A small segmentation model, trained from scratch: 145000 training examples.
Rows from block 12 of the encoder of a small segmentation model, named by matrix and row number. Rows with one number belong to one channel. Each number is 500 + 25 x the weight over its row's rms, rounded and kept within 0 to 999. All counts start at 0. Numbers have three digits each.
After each channel's rows are labels from the 100 images, of 14848, where the channel reaches its highest value: "strongest on" is what is common among them. Only what is clearly more common there than usual is listed. The data: rendered rooms with furniture. In brackets: how many of the 100.
# convs1: 3x3 conv, stride 2 (encoder.blocks.12.convs.1.weight, 104x104x3x3, each kernel summed), inputs 0-103
# convs2: expand pointwise conv (encoder.blocks.12.convs.2.weight, 432x104x1x1, transposed), outputs 0-107

convs1.45:478528543487497507478514481463482544516522514523516505539503498487515482519510529464527523501472513465516536510534506483507515479512528546530518480497542516480512521533514500527487507539519491518503500524530540533520530528498524507517544552504505552531511477538533474482530524512542545526517538511494522503539532
convs2.45:519508521485483514525525495505513454516467414490488487496447499491495507486498511539538560494574500516519512503502514498500494496529509508503478501479518514506511541527514527492499522495484509493458494495518479492512437530505510489503473483535553500569520535513511504479530496465501467527487523480521515521504531539505502520
strongest on: count: four (43); sofa (38); largest object: barrel (25)

convs1.18:480507502504493493480465466506539522515536489510484532501481507466562472484494527454525498468498511495483502532525520456519497494463534519477483512543545492468505531520514490524524484511517558528490534460515535541500508527500527533510541552472510518497499487462524487466498526488523529537507494509529516471523518
convs2.18:503567522511503451526537507518509492521454472505509503476482504542525520491522512504516562500572522513520505527527493507530521493510521489533464527501490491512505574536543508505462518497452511491502545481504487476531493512523520515517522529543506457500521514521510526525527488488502439519543534475508465496505503534521466502
strongest on: trophy (55); largest object: trophy (42)

convs1.57:554513438532529519579517489511523481524482517502511514478536501507478515498484506482488488519516489518499499530521514529527480528540558490501504495488481522588487473512509504511517534489491534460530507494485500448532482498501473538513469482509526512521522518530494524528501484516485484493470513513527519527501468
convs2.57:473470540497474510528544538516516473520498491494507520476505505516501506496499511477523477513503513515523511516495487514501501511528511489495574505542498506519515464500519527505498494507517511524532515489513464488504470473503532511519465500485465458514526496518505511438527517468505593504532520481459516462511497518517508489
strongest on: table (39); chair (34); largest object: table (27)

convs1.21:488497506517498523497531505541537512518460496546495523528511496493503501517517534459506488493498445532521513492540509490520478509533496512516502492512517509501523500522460488525491547518489524524521451515517511491530549519522499461532541523518533507573511516487513500525526519537521528486516478552536528561504517
convs2.21:499498522501485519524544470461497544509449579475507505468494488517515493491513513546515443472508514517526510533524494464516531496494519537496561483525527493528509476518504496514461472464499510489528519507498530496533511484499524523511555517480505441458491491476526520497522519538541515531484526452479453450529521496547490511
strongest on: arch (35); largest object: arch (30)

convs1.76:493452508471514516471506494522465478523486487471512498516464487476507497502481483458438485480502426502493490504485511460492490498485502456525488502485443505469515409523456491477481519485511467504490469497505498487491449504533498479501526463531491468514487539509503501521532546515502494511507474514512520518474495
convs2.76:553444509533506502525514463467516474521515459536520497504493479511511495520533524479507469489469519510509515503514455440510520519520529482485503466491468526507515519493525527516532467457527508513505512505536493465499510556536512531526479503527463484531516509509524525469515490495503469512427512562526560496531545491511493496
strongest on: lamp (59); trophy (39); largest object: lamp (33)

convs1.17:470491472498522473479505479413486501493491493494514438510485480464491512485497465530462540525516491448496505486474469455474503463488536473498498512475470483486512471502430558474504533495510488496502463486495493524453494492536523506512496468489481512477504499527514495471479483515515504494476526472502489461521515
convs2.17:503463461478480514485458519513503467471488506495492470471512555479483515463479535542480514503490466483477487490465522508487515481500483486560497479515488492483489483506478476520487541531532510505522500490490511538474504470497445473470516493516577524480457504454454478561471507522491516475508458521493458494473494511462540493
strongest on: count: four (42); dog (35)

convs1.35:508507475509494497527488496519508481501459463483499416470502526488497482498501476454477488533496531564480483462491500500493496547498520472520500506576481501511489481470491522530489481494509494545529528461491506485484474502504506485526445523499515504469530528491493512548471445527487498465495505503503516529507529
convs2.35:501493512494503497491537565547453537509534501510501521486465524499473500511501483479513477488487504489509495502512519488496474502553483485534502608567511509494492489529497486475501512525468484489513470513516407526490516525485521509502496522557478491512512483498506481504494488502488517518474515481504451484514470493505542496
strongest on: dog (37)

convs1.64:497514530496531484482502482492516538527547485486495486526479509491528509488500506500534530512508531503499509534517524488531517491523541540540499502522560492466487501510460468521514530514555547543496491501519520555472514520516519507490531524492483508500495502483521504497506569511540523520539500571505525504497537
convs2.64:529503520514490450491510454485492492527429477519521515482520489525531498500491533506489510471614493502507486506506460493489501517540466525506505502525509519512479500574505477512459512451490520497481507514477477486506435496522525519518520495524493506530500489518489522511505499482487425529496488469556477452529487473479473505
strongest on: sofa (36); trophy (35); largest object: trophy (27); largest object: sofa (25)

convs1.29:463521450491467527493528496502528524478435492523517529523524505476535497510481533450518524492508505495523527506551525496520507505528539533509533508517529524509542486537484446522499512525458494503552473518531534503505538522504512499521521518490541518518499470511527466470512479519523537513454499494518491489513500
convs2.29:472477486512518553517533484507479497514485433483515511495499468494516484522499510472515475529638539513521511524508522487510506503515494533488474533483533515517500541533504513499467523507526513513486533496534514462530463527501516502504470490493440508510500542557527491503500510482524514494518518526473504526498510505489522524
strongest on: trophy (57); largest object: trophy (43)

convs1.98:481515485519495493465536495498481541503481500516531515540506507492547535507502487479542573492489509526546533505513511486503542490505499542511525484481545506480531484520447450517499530532509489489498479534531531544484514520520489493494520502473488527475499489487524480481472524484532538510499521539478435506507479
convs2.98:477507474503524504486458483491489504482483508486489491522477490462487574498497474467470485500622499476474487458497488537497468475530477526508542492495474494485468485560476482480444519469541485485451483522476505513483428488478479498468456494527454495538477481498491470512451499522502473472500455551511530503489482505494515539
strongest on: count: four (41); largest object: barrel (25)

convs1.83:499492482500528515506537481499483483453446527515512489496513489465510510570501472514470482516489430476521503527504482511466462492514480477513518492453456505529529472510492542481476532503464473477504446524489483470475526485491498488524494468525518499474509532546492493543532471507492487488471499464520512511498531
convs2.83:486468490518485580503526544506494525527536527509514484484488485516508520481517546500509510496477499513511485505507547543509561484511513534490523503438518492513520471477517480513540469545506500489571500487499498502497520516513511499478509493492494505483511485460492513491514469520504599520485470530488488486499500518519501477
strongest on: count: four (42); chair (41); table (41); dog (33)

convs1.65:502500552495513495494506515501489480485422486485514497492487483477531515508475484478480497460502445490484481515481475470483488440468478476494500513450475495489497463475472534477482502484531476488478490500485470466457503472517503459482483451484481456482472516493475508509486517435479473491478480477452481500472481
convs2.65:476432463526514490508496466471492495494506494522492508472509425473497479498526514508482470499515524471511468479495492487499491510506465508476473491570506513501469467479470501493505485440541512507545485495475522521483488520480507492487489462490476504503447486541512506524463504420500484526518484474502507523475481513482528507
strongest on: count: zero (45)

convs1.34:484510536510543476458457476460506511510538521471466498475463482498510508531495502461504489494503487449488495508520509527518485477489487511524469511491517465454458525494493564492527508489535531521508486491504514545439528506503518522523528526476469494450522528521520527493558527510523511497507496506513521461494523
convs2.34:493515474487526489489491472487503397511487471463502419488491512494485476465473512504507522484503467488495502518486486496488520477489496477490461486493456463491494527495515489520518484479478492474530531495517493483465504517478507473491518492509508492504506481477466510463494449512483459480490503528505546527488512505503448471
strongest on: lamp (68); largest object: lamp (51); trophy (39); largest object: trophy (29)

convs1.19:538524547494488480489486539498509487500522458468469536466490521516468564503495506537502485531496539484488480511494488546518508492527491497492480491517506477494480515457537522475464485465540514456468539480482471499521489474535473496477494477514485468518526536459475552498513490546483470489493489504477489466470489
convs2.19:504479497515484478496501485499513446507519526543496513467501483500485471529508476516510501546488516504513505482517451511514448522510503488500545497459519506496518496504495506538522478498483512535534471498506505517488499557500509483499486510483498475488531524486497488466519548502489477517519514479496558500498518481472443459
strongest on: door (69)

convs1.75:496486496507515512521467477524589521523530491508486511491492516457495508460504524490514449484510535517470480544529517505524488461489494518510485493543529501490485518497530498515533476503542572552499521438537512524488491518474521514509529534470512480487505517478505519489524523504516517515517477517522543499505526
convs2.75:511535535520495462528527514553507563523494489509515513494543519513529507524524522442541506502553508529528501510513466457509536523499535479567447513546526508512531502531514537509462535465448498508517494516519482515505510528500542518527531506521506492424551451527518513528533524481512485517493511495510436491514534501523475501
strongest on: umbrella (42); largest object: umbrella (29)

convs1.69:483475456515497509494532495485448517468503512535534548538502525509540501524510522509492525523484524496555545502516505541488522515510506503509534488503477516503540511545494518474513483530472452476517485555524525467517521523511492508532507506528522550515505501564513476497530519525514522527484534507511488504539476
convs2.69:474493477488506587508509512527459529482509503459473505506495480493497512498480479528480562482480491478480464507488542483503505463444479543457499433492522498495488500507502491461458510518517463472490498487468548480485534472476511496501529508446499500474481521510514485502486468478498563492498493535507504513500482578482530508
strongest on: chair (37); largest object: chair (25)

convs1.53:505497550479510485476533512504505518475498529497497459523485507526538542520510488538504536486484521524513512460496491479492498523530492513473494491458504485473521475514433545482487474497535489503487450526509498527437502501553490500515473480503480507453514530484499524531493516531533504481546502536511484555498537
convs2.53:514504478484509503500475503462504518506529549487499443512500535500465528452483501529508504491489454512489494494476486485461484476545508484504530512534437491478492490510504498483561515478480478482508501475500528474448500505487484444463526488522528493500502516498439493491490464551478464462487466456499465524479503471477552511
strongest on: umbrella (50); largest object: umbrella (25)

convs1.12:477504520499491515470527492509496535519499479503515528540494519491534506494467472449532546478481511533525529508537535487536521503495510535535511491502543507469528469525441441520491519504514508495500433499517523545468493515513506470479501511487495513500493497453512483481484568493533525504524500541484489510477519
convs2.12:491477496500533484499510485458502492480449494514499508464505486515483486495534492455479516490628513502516476484468487519493540521529508544475476478500527500526521544560471489496446524476532492522446475526509536452513489505504525497518490517486486501540476527508510516526517522509505493510533508516519539493489484523488486529
strongest on: barrel (35); largest object: barrel (33)

convs1.96:518479495481511511526492502473513490525534518512530459527509479493489460529554483529496481480500505475487478507476515507476521563469495484472516496526474512530466498494532549488499520526484490525482554508506516482524487522508461470521522503539508521527496508580503512507547494540483496538485530458489524534515534
convs2.96:491526503501498507524526532568504467512529515523523487541527484511490528512477514540514508495427486509514517512506479439513500506529510463526553515506498500497493496420523503524536494561483476505500506515495477491502533546525525492521492485510513470477514520506508517507537509501502530513464524502511507443533520490530520496
strongest on: ladder (51)

convs1.1:521493502501491502491510550504465484522404526497490508487488504529540490487533495544474504542487464559512511498486483541547476535537495482514499489505479507493526458512450551470490507495498470507485481492488488508486498481507526477499464471511508493485484523564483507564512516522496498484515493497525513522504504
convs2.1:514463512493501526533518499500518492531529492499534488515519517525508491475494527506539497497470478530521530520490514503519523486478530507500516507459500514508522510481544518488501499500499474482506529496492529513496566530493540460500557511455481498514514482490490524499542464511523522530509526465475478457503535469535500477
strongest on: dog (33)

convs1.73:482498525473491497473543542518486510491491499512511476504522495528437549509496476519496528551509565536522515489507485550491513523510521497544528512475486512515535497508485508476450550508469471459490494552509480478523529490465470450514516491503509478496541481518497476504512501515504505485492498508485484569501505
convs2.73:486427493509579552492448488445519522457470548516501486488498529492520548500508506546491424509523496497483488500520549504524521508513524487554487407475470503511493484520492498517549486549522523514478501528496502470499500478512448503488482498509502546533523458466487484494490537537492535465455483513506524540493502437483561538
strongest on: dog (33)

convs1.23:494511463502511491481490502469486491507449490487497440462494485524482471524545487469477471530508503513489505484512480506506481507530515482514498508499486491485537470487523544539495428489558494498530513445488474501517520482499539503538443446484505476515542528533496509509495562510482492477485489501488482484500526
convs2.23:502498531504495494512509560533515450520521482503514527467489542502531487510508520525496517499477515519514518503522501466513523540520504506505493515519504497508521483513522528491474550482493508479560501495509476481520505506517519514517489504473551489521537505526514505474502516528512520521425531506499500484514506479513510534
strongest on: table (52); ladder (36); largest object: table (32)

convs1.5:529477440506534498525518538515484481474441477534533514491521499452531504492509528484473483531532485516529503560482490532493512526473457484485527523506457498526510488516487445487509532508488484496496497475489490467520523490507492516517463463497536501501515537507485503496486486506499496495470531470528489572536471
convs2.5:523530519516463537537513519511476518543527553499525519474503492529525501481521515481512492457473519512527505494487537492525501472466521518511521519504527499521492476502504505471511491514518478519519494489496518515539548481517531530475492496484501515489498493497524531507533482501505550537537489490484437491503502536504491455
strongest on: robot (36)

convs1.80:489501550493504502462496577524497504479452466461471527489472510529512505527518504519511481525506530497480477541509496548479485527478515509532487512505502489464495467508457441502504501491505489489492492560503489536465518489481503530502496461473486447500514510457511474484494530505508503490447455468514487527479506
convs2.80:464502501469537496470473505576475478458495500471468492494473521463473519486479450445461505488503483476470482485506507515474457478497467466464492510528490478493467518516486479461508504479474493474528465528464501474510486501464468493498507501521506516493475508503477475500464487518494487477460483521500573540476462490475515535
strongest on: barrel (71); largest object: barrel (62)

convs1.68:508470532490553484470476537536503508530535436477440535483470501481564481524482533491511530501502529505499489512512491503504479438496516512492475501473517462469512462500475507489540524491492508492492494500500490530460500492524538548512525481531485459475528520488498517536509504512517502510476472481532473525479486
convs2.68:498524464493476478490475519504479508496534469465506484500490520490476500476487459495485502460500481492492472458453527474462500473498479478529504539509505481500476526552478496470461508513462463487514473527465523542439523537462494499453556501500503479457478500505475485560479465495470478490505448493507475564492461549458513498
strongest on: barrel (56); largest object: barrel (49); sofa (38); largest object: sofa (26)

convs1.24:472478544500489493481530490487462487453512504498519500535492496522521531494507489511474522495497520493524518442472475493486528510484488487531501490491481492483542471487532536490481467497500471513475449514474462474485500463452511484489502475466480492461497504494470501489467469477480488494489492433451470448475437
convs2.24:476456471486491494476485468502467463489530532489473481479494418480473499470493465500473464484495491461491468469470475447460451481504480502505510445549477472480471487501473481471488482470515492481536482483469504544462489531463502478493497467471509465478467472498467477446457470493468496493499465500500473525476467492476472482
strongest on: count: zero (46)

convs1.55:487544492535517523524520469484517509534528531546505572518527499538477505493550498470493502524494449489520520496516506463510476501576509513495523477489509521529510480525486506489469507508481516439487493508520512483533519520483476531506519497510525527539498489529500482453547529501510531499514526521512528505534496
convs2.55:509462505519523539512519488506513510535471536507511506437532486526510509520514524499518522523532513502515509502507486481505522499488495512530581491490514521510526458514502519511508490495513504499536498469517542505520483453519536488513522523472551477494504505483518503471511488542529547522464514454476509433495508438498502507
strongest on: window (91); count: zero (55)

convs1.70:500481538484496495484477483492478463521539465489496502481475466466534527553527500509479475460501482526487490512469468533447494508483468467542483491519464482492481518490487490464513510488510470505514512551479468501514509471562492496497526541523473486500494499544479481532549505523480466549497502526477490543487502
convs2.70:517509513492547476446430519516539449435521518528473543501484505439492512531492482525468504565470512465461513454507496512484463544487473510489506504489504512474513522460470520528522490539477544558537466512506498554475530487487451498515521497524451498467486464495478445527427570512488495456479493527497553504492487529458538535
strongest on: lamp (86); largest object: lamp (59); count: four (38)

convs1.77:515497492517498501508518512504478489471472531499510584488501529555547545515509488505490547543491493501510512567504447521481473489539525497453499494489488488502526520493479518514517530491532488433506502512482479523517529461503513554513499550490502498501510492535486513483516505470516501506536495508516468534501522
convs2.77:510469509504498494497524527500476513487530451530503539559522502504501467538523500488491525520513524476516487470507513529505471528447475558498487492490548486514490512497469509483464505524543520536492471538493519522518497452509523533515537515506519540474519516509538478525485553494479513498599473492476475503527473544453450504
strongest on: chair (36); dog (34)

convs1.20:513465544486502515503510521495491475515502518479509441482498495457459526463464489465455545532507567504468450501474488499468461443533509462469472505478453493498481515491553487540497524478526480518486518480487494468544482496500496491519508518515506493533512510493494508513531522484486482468499508503516528516506516
convs2.20:508483531513507517519517494490531516529497536482528523477481491529551478525528511479537476511488528536530542545534531457536526525492528503481490460500526524522529458503540535525480461503460531524527561532530471500560481505550525555542485527526479506458533449440536523485518519498536481522492551479482495527548543468533449505
strongest on: count: four (44)

convs1.32:463485523495457541487501488534559534526520508532488480533514516516504462469489507531519482477456534490514515487536554515507513471489505522489513478500528530468502474523511474508481501534503532526477484490524534518496521543511531456508483446538527501504499472489533489482526503543517527508500467499523542507513545
convs2.32:508481522530485544501531475503553493533470516523518502455526485502522465498515493504505502527522503507515520501514510477519510519512516481484478494478502498526519557469503530537517474497444519519495509502516541452498529544520545509507541503476489498502526519509493522523504524473531489523527496461519483535522499491522494522
strongest on: count: zero (66)

convs1.54:508492493503496505498553516548468487499431509505527464487503524505493521508497478454472499475486470479532515483489476480500514505502487481486520486461474501496541492497463539444483498509521460467509484509490469473499491477539482479481440510493498489479481483528467494484422511522476490462499479521470474551484500
convs2.54:531462546518480499515538498501546446521501504545535537444502474527547503540526464497538435565484537522538533509517491512524461545488514523484514492511541521522533513502502536549525526511536526549514494547521529398534509499532525516522511505478483564504538500506515517540522557517539516522479535496505495496531502459498457521
strongest on: ladder (46)

convs1.10:508487473452509495492478524495521519476493512518498511519505467548507464502558506502508505476506491484511506469492532505499534555472487505436509506537504510495493521511510505498479563529464491521458572548505535493544511529493478485536528515515505515511520474537511477463498482494498511532462537489485477515527484
convs2.10:491549485492509511498525471505524520509507601507509521476502440513533517505499521554511516517480531505512513505486499490519516520535493466495463454481527513503498484474489492487505536517494508494468527499515508486515555516507514537514514509501536448497531513490521513527528499483494500497489521486573479498474490511524507485
strongest on: table (39)

convs1.71:502508458527548509484449532475513498515580474501453501500475512485555544487515503493488484511494550480477475513498492492490459493512456489511457482471494482465491464537446544485491542488460524490454500501512506527478476505475509499495519476480497508467471515516499495491514504530516509517511480526538490481509496
convs2.71:512494497509486468518529480507495456526498518524512484468520519525492492510497522510523550505496501509518486496501497511494532483522505493502509497460460511493526491522521490510509519507506482475545506480487506513480499502489532468493460495465510481525527537510508518427541456519493480518511492507525521458488510537532461458
strongest on: dog (35)

convs1.31:499514500493530489464543526496478506474531483493519477495497495464507548518485465505515589497498547503513510480499489511477528512511479505465523492441510487498524498500492515509492566506489480482461465514502488496488517491507474485507511492496477494471522537499482493528506508499499493502500503520488398568478518
convs2.31:499487490477545491468450484500493464465527504533463504452493502448480540528482507546485489533522495462473489489464495529483487512519503513508553507530437474474515502511485507496515491520543521529510475461507520524482489504489449500515465483508489522517497515494497453474479527538483506450513483492485439543487506486504506502
strongest on: count: four (38); sofa (36); largest object: sofa (27)

convs1.60:512496541491527491469481529450484504539531452462459520511472515496502538470509497478499520505517543492497483509508505485480499473476505497537469518476497481467516471508514547470526531492529489474519521511497500520492531499495497539514569541469490462498516498494509489509475510462510498511509427540530461529464502
convs2.60:520530490505513476485476492514503544484522495513492509498490492490512507507515496514502487503491498497486500501503509512498488514522501518524490514524481494505514514518489500511504480500516504522472510514500500502498527516508487531500514507537481494458493503527515493527493502503500487485512490513526474568504499514493526514
strongest on: barrel (57); largest object: barrel (49)

convs1.39:514529488526476511503538471549478503467443526510518562499526500526529516499515515478495467533501428559515515536511488526498462485555486501470511487514504499517546494497474490525490490497504488466497470499503495494511522484486507554488475502492531489512531536511484521535474471474502509491516505487514460546525474
convs2.39:532482515487485502499483487531502557484501471494495489497520547494488474505489493493505469506524492492490496495498539472483486509436500548551493528539508502480511443501489496494505492526507500511456498554498505541480466449495494521511532509431515535468499474481487481513498509534482538487539497464456465503501511474489530487
strongest on: dog (41)

convs1.88:514528534481468501454508522482468503514493553497514537516474485531519503518529505477494521550482515532519525508495474496483511487495478503519497485505488472454550521506506584489512466501530474533470497505483480526493527484497460530509430460483477487509490536511485511502485507547515491520523473482519494502492553
convs2.88:496494494473514478444457492517505529448499513492475510488479548474499491499468495501478526530502474480458502496512540541501487483491489488503507518544488508467477551485492491523504455496477502505512518521510492536480508502476444494497508527509537534508491491476475472519471515520510525454459506512513497518480486546511551539
strongest on: sofa (43); dog (39); barrel (37); largest object: barrel (36)

convs1.33:504520480487503516505536474464510475494441501490524481508495469507456479581507511490432546496508508495478482478487482499488488528478525438500482506496434511499499499506507484488471527482483483498506476537490489506440474485485491498505500504481499475537449437518495469464507500494507484520490485461499491471496508
convs2.33:465489489494519513497480588511508429495521507457489492494453531502510488472497523548481518489460503497489489514475515494512530467503484526558507534480492487502487491501481482497519512551518495499532527462501456505514474475488479486482488508517557465474463439500477495519487493468519500479448498507502494481475482472478553489
strongest on: ladder (52); chair (45); largest object: chair (28)

convs1.94:501497528515529494475485481531472471472588468489510488473478490501525499569486487488464538487484520480479486497476493512486483470529471470493471479516458487480479504498477501482499546484487459490488489487489506504471474497485509504484547521479490497552469478501508474471544543560518490518491487525520477491499458
convs2.94:509475503517499492497502485473502462486503484525512523515490465499530489522532498544521509503468504534508515503497477476518490530497523526492501490468504528513528482488513529515487496457528518518530529526503482493517471528528491550515479521458559506546515499491512508439501517517509481509466497456479624479507517514524480534
strongest on: lamp (81); largest object: lamp (52); trophy (39)

convs1.16:464482558501517486464489498463460488447508535482491525508474496531527536544559505498479513527505512506495503459485475492487504540518511491519493502512479476478522512500512554476492465501546464533484503529479491511518504470479509503486462564470475488504484542490488508490467519480495489523520480498445465501468500
convs2.16:523527530523542497529478515506537437509507476518533520525511531535537503537532520513530536540487507536514528538534497533530534532497545511488518469496483535520542491468517517541479524475503546554519544501525506510529519526545486532532510530475505537504517511520518527502515539535526495511510529526492513472529545499528499508
strongest on: chair (39)

convs1.67:503497512510509492490499539521492466479456505481495504464482494458504496516491468521472493518499460546487499510475456503471463460526517470509471498506464486483512469490486532485493471472537471485462494516471464456536529461503473477486511495504492453579469536522458507524503520518487478538523502500473521486494529
convs2.67:507528481503464497471469513512524507478521504504487517486504458479510467503508520522475532524501513485493499478500479480499497503490484461482499450519496502493489489498477495515483469486476512503541501495493498514504513524497490507509512496467525501504483537511493487463468522543502475480489488480502567549491500508493485505
strongest on: table (40)